{"train_examples": 78125, "hop_length": 160, "encoder_arch": "preact_resnet", "encoder_norm": "batchnorm", "encoder_kernel_size": 3, "encoder_stem": "deep", "decoder_channel_attention": "eca", "decoder_widths": [64, 128, 128, 128], "decoder_blocks_per_level": 3, "learning_rate": 0.0026, "precondition_frequency": 16, "adamw_lr_other_params": 0.0021}
Rows from block 1 of the decoder of a small spectrogram VAE, named by matrix and row number. Rows with one number belong to one channel. Each number is 128 + 24 x the weight over its row's rms, rounded and kept within 0 to 255. All counts start at 0.
Before each channel's rows are labels from the 100 clips, of 14976, where the channel reaches its highest value: "band" is the frequency band that holds the peak. Only what is clearly more common there than usual is listed. The data: struck, bounced, scraped and rolled objects made by modal synthesis.
# convs1: 3x3 conv (decoder.mid.1.convs.1.weight, 64x64x3x3, each kernel summed), inputs 0-63
# convs2: expand pointwise conv (decoder.mid.1.convs.2.weight, 128x64x1x1, transposed), outputs 0-63

band: 500 to 1000 Hz
convs1.19 [116 112 124  76 152 119  99 134 129 160 133 108  99 106  63 106 115  99 114 113 100 122 180 132 110 128 171 104 117 153 131 150  95 148 105 164 114  84 136 135 137 124 141 108 116 109 167 137 154 139 122 108 136 168 121 121 132 175 104 123 157 142 129 150]
convs2.19 [108 118 134 138 117  88 132 133 120 130 158  73 156 148 104 113 126 154 100 132 147 144 126  90 131  98  98  75 108 137 115 129 100 123 192 118 108 124 117 131 115 163 171 114 133 120 133 132 117 155 111  86 116 147 132 135 143 134 140  85  93  91 123 119]

band: 0 to 250 Hz
convs1.9 [101 127 171 107 138  83  90 142 125 169 136  93 113 141 118 135 115 132 127 127 102 112 154 132 138  78 163 151 127 138 139 110 109  88 121 136 115  88 136 141  80  89 139 159 102 130 119 126 160 126 117 118 166 103 109  86 108  78 138 106 104 146 115 128]
convs2.9 [ 99 127  81 159 116 139 106 129  97 153 134 107 111 119 140 117  88 114 123 111 136 111 133 174 125 127 151 121 118 175 152 115 129 112 135 115 123 149 126 116 174 125 153 149 152 143 173 143 115  92 170 136 171 130 119 132 104 145 123 113  67 160 100 100]

band: 0 to 250 Hz
convs1.0 [145  84 134 125  94 121 116  89  89 104 132  93 133 125 107 111 113 105  76  73 148  93  88 114 119 113 114 127 114 113 103 124 142 117 115 103 142 112 109 108 127 121  93 106  85 112  72  84 130 133 131 103 118 115 106 122 119 104 110 133 118 126  82 111]
convs2.0 [ 91 110 145 115 141  93 127 160 129 111  99 116 147 130 126 141 128 118 136 123 103 125 159 120 103 122 107 123 107 125  54 114 144 144 134 126 166 134 111 157 106 145 156 148  95 103 105 144 156 120 162 141 104 129 114 153 107  99 101 130 159 151 113 134]

band: 250 to 500 Hz
convs1.11 [ 94 122 155 128 100 132 128  89 165 157 168 122 153 110  85 117 121 122 120 152 117 115 144 120 117 146 144 167  79 145 157 108 149 138 141 166  93 136 100 117 104 153 166 103 145 122 121 183 152 128  82 166 134 111 111 100 123 128 137 117 131 120 164 113]
convs2.11 [110 186 156 170 108  82 123 127  92 142 158 121 101 148 185 107 108 152 149 127 107 137  72 160 113 127 101 121 117 124 161  99 112 133 122 105 143 151 123 116 116 138  85 120  63 151 106  83 125 133 136 146 116 146 124 141  98 118  90 137 101 135 107 140]

band: 4000 to 8000 Hz
convs1.58 [141  91 104 108 112 105 120 113 106 119 132  68 139  83 100 115  80 121 107  83 139 117 131 132 118 114  84 107 127 101 101 139 145  94  94 123 129 104 147 135 101 106 117 136 102 118  89 106 133 103 105  85 154  93 122 130 135  91  94 110 113 139 125 100]
convs2.58 [125 126 121 120 134 103 123 179 106 109  96  90 143 101 116 158 135 119 150 111 117 110 134 120 159 138  91 136 131 121  93 150 172 158  78 143 163 148 147 139 120 151 105 104 102 144 154 136  93 116 176 128 129 117 126 146 114 155 130  89 107 176 105 170]

band: 250 to 500 Hz
convs1.29 [100 172 145 106  97 119 100 106 109 135 115 112 131 150  95 160 117 127 137 194 118 121 122 110 100  71 162 117 133 140 138 122 120 123  98 129 143 124 130 108 109 112 178 127  89 154 127 133 118 149 121 137 141 100 116 112 139  75 137  89 136  99 162 164]
convs2.29 [111  96 123 131 112 103 107 130 114 143 134 193 148 174 158 135 139 115  98 173 114 147 106 117 152 122 116 130 145 191 106  98 120 107 109 113 145 158 161 121 144 136 142 101 124 136 121 135 154 124  92 119 109 144 101 121 143  99 135  95 128 110 110 146]

band: 500 to 1000 Hz
convs1.16 [117 138 142 106 153  96 102 120 187 134 166 125 104 133 115 127 127 151 137 167  94 129  98 149 126  93 142 100 127 140 155 113 140 102 127 136 109 107  89  96  95 130 120 130 145 116  77 125 113 119 129 143 126 162 125 100 111 192 159 140  89  95 123 101]
convs2.16 [112  91 148 107 162 145 116 109 135 155 135 133 128 170 122 148 108 132 139 132 187 120 142 121  80 142 115  97  96 120 102 168 149 152 123 138 145 146  89 134 130 112 121 177 158  89 155 150 165 108 136  77 142 154 133 133  96 147  90 144 130 152 126 129]

band: 250 to 500 Hz
convs1.1 [108  72 127  98 143 120 151 125 109 127  92 128  84 103 117  82 145 124  94 123 128  97 117 136 130 105 122  54 102 118 103 126 143 107 108 135 114 125 141 139 140  66 142 122  93  87 120 109 103 114 117 100 137 149 125 135 141  96 105 103 127 147 119 106]
convs2.1 [135 107 134 146 126 116 120  92 108 125 182 132  92 136  79 157 163 110 119 136 107  92 142  81 125  79 134  95 151  80 105 136 106 125 159 162 101 126 125 150  95 136 137 151 138 115 135 122 115 147 146 145 115 129 141 141 143 121 126 159 134  64  99 123]

band: 500 to 1000 Hz
convs1.17 [162  87 163 153 197 120 103 130 174 119 109 123 113 113 133  95 130 171 139 140 179 132  95 166 109 126 141 124 130 125  99 129  99 114 141 127 119 141 132 116 156 146 112 131 131 109 129 140 135 185 126  88 165 126 106 111 131 165 114 105 118 153 116 110]
convs2.17 [135 188 155 129 127 125 143  92 112 125 115 160  76 180 111  93 102 153  96  96 122 134 199 104 135 120 144 163  95 135 137 140 165 115 108 122  98 125 110 122 130 150 108 106 148 102 108 113 136 111 129 134  95 111 119 151 123 147  74 110 146  78 179 123]

band: 2000 to 4000 Hz
convs1.41 [ 95 191 148 148 141 116 135 121 148  88 139 128 129 148 135 128 123 131 118 152 105 112 155 142 144 104 140 115  81 117 125 129 121 132 151 101 122 128 137 136 184 156 141  86 113  84  93 126 188 135 112 147 115 126 134 133 169 181 132  94  95 137 121 118]
convs2.41 [107 117 146 132 112 181 107 130 156 138 101 154 113 174 171  98 174 156 139 174 162  93 157 149 177 118 106 149 136  99 112 159 122 125 175 129 112 134 115 140 104 135  84 140 116 116 136 173 121 157 105 102 130 108 104  93  74  88 158 105 141 152 119 132]

band: 0 to 250 Hz
convs1.2 [141  78 129 166 113 116 100  87 123 140 146 105 151 151 118 109 115 153 122 123 144 122 116 110 124  89 176 113 140 112 163 119 189 141 119 131 161  99 138 102 149 110 127 123 110 135  87 113  96 155 120 112 151 135  87 135 106 145 150 110 124 102  69 120]
convs2.2 [153  52 127 161 109  99 113 137  91  69 118 138 140 127 121  83 134 135 131 144 124 165 124 122 135 149 154 148 152 127 139 163 130 102 131 150 110 155 157 124  96 172 177 138 118 128 121 170 157 134  99 171 118 106 131 136 113 102 102 125 119 132 149 112]

band: 1000 to 2000 Hz
convs1.32 [144 112 128 125  86 134 125 126 104 118  97  91  73 122 126  96 117 130  88 138 116 126 116 119 138 145 159 120 108 122 125 141 133 138 116 130 113  75 126 134 127  77 105 121 102 137  86  88  72 110 117 127 122 161 133  77 112 119 102 110  84  93 126 100]
convs2.32 [125 128  98 146 117 105 136 128 130 119  99  97 125  95 185 118 151 122 138 107 105 124 163 140 102 103 150 132 102 129 131 138 156 174 150  93 128  94 174 133 110 108 102 149 173  96 124 119 124 155 140 147 144 127 141 119 147 155 157 145 156 139 136 124]

band: 1000 to 2000 Hz
convs1.5 [ 98  94 125 127 107 111 160 144 160 106 113 193 134 152 131 162 172 149 159 108  97 168 173 165 106 112 130 146  93 121 126 118 108 127 111 111 168 115  95 102 149  96 160 127 154 143 126 147 127 115 131 144 161  93 106 116 129 106 142 126 141 122 132 148]
convs2.5 [117  95 114 123 151 138 166 108 156 158 114 133 131 112 135 114 133 116 153 129 143 125 114 101 112 146 143 140 104 166 104 128 144 137 149 120  98 140 159 103 101 115 105 172 120 114 127 109  99 147  92 164 145 122  67 112 141  68 107 115 119 121 152 128]

band: 500 to 1000 Hz
convs1.3 [130 138 139  97 164 104 125 154 145 131 148 116 114 145 135 137 122 162 118 156 173 115 126 140 141 129 145 158  92 110 111 153 146 130 194  95 127 134 138  97 119 131 126 133  80 133 121 119  91 152 190 105 108 139 160 104 126  87 176 107 105 105 121 131]
convs2.3 [119 129 113 115 121 112  87 111 125 164 119 117 140 160 100  93 120 104 137 162 119  96 117 175 113 138 138 143  68 131  81 117 122 158 117 146 126  78 122 138 161  87 142 180 141  99 127 133  89 141 141 124 118 141 122 121 164 130 112 147 117 148 161 147]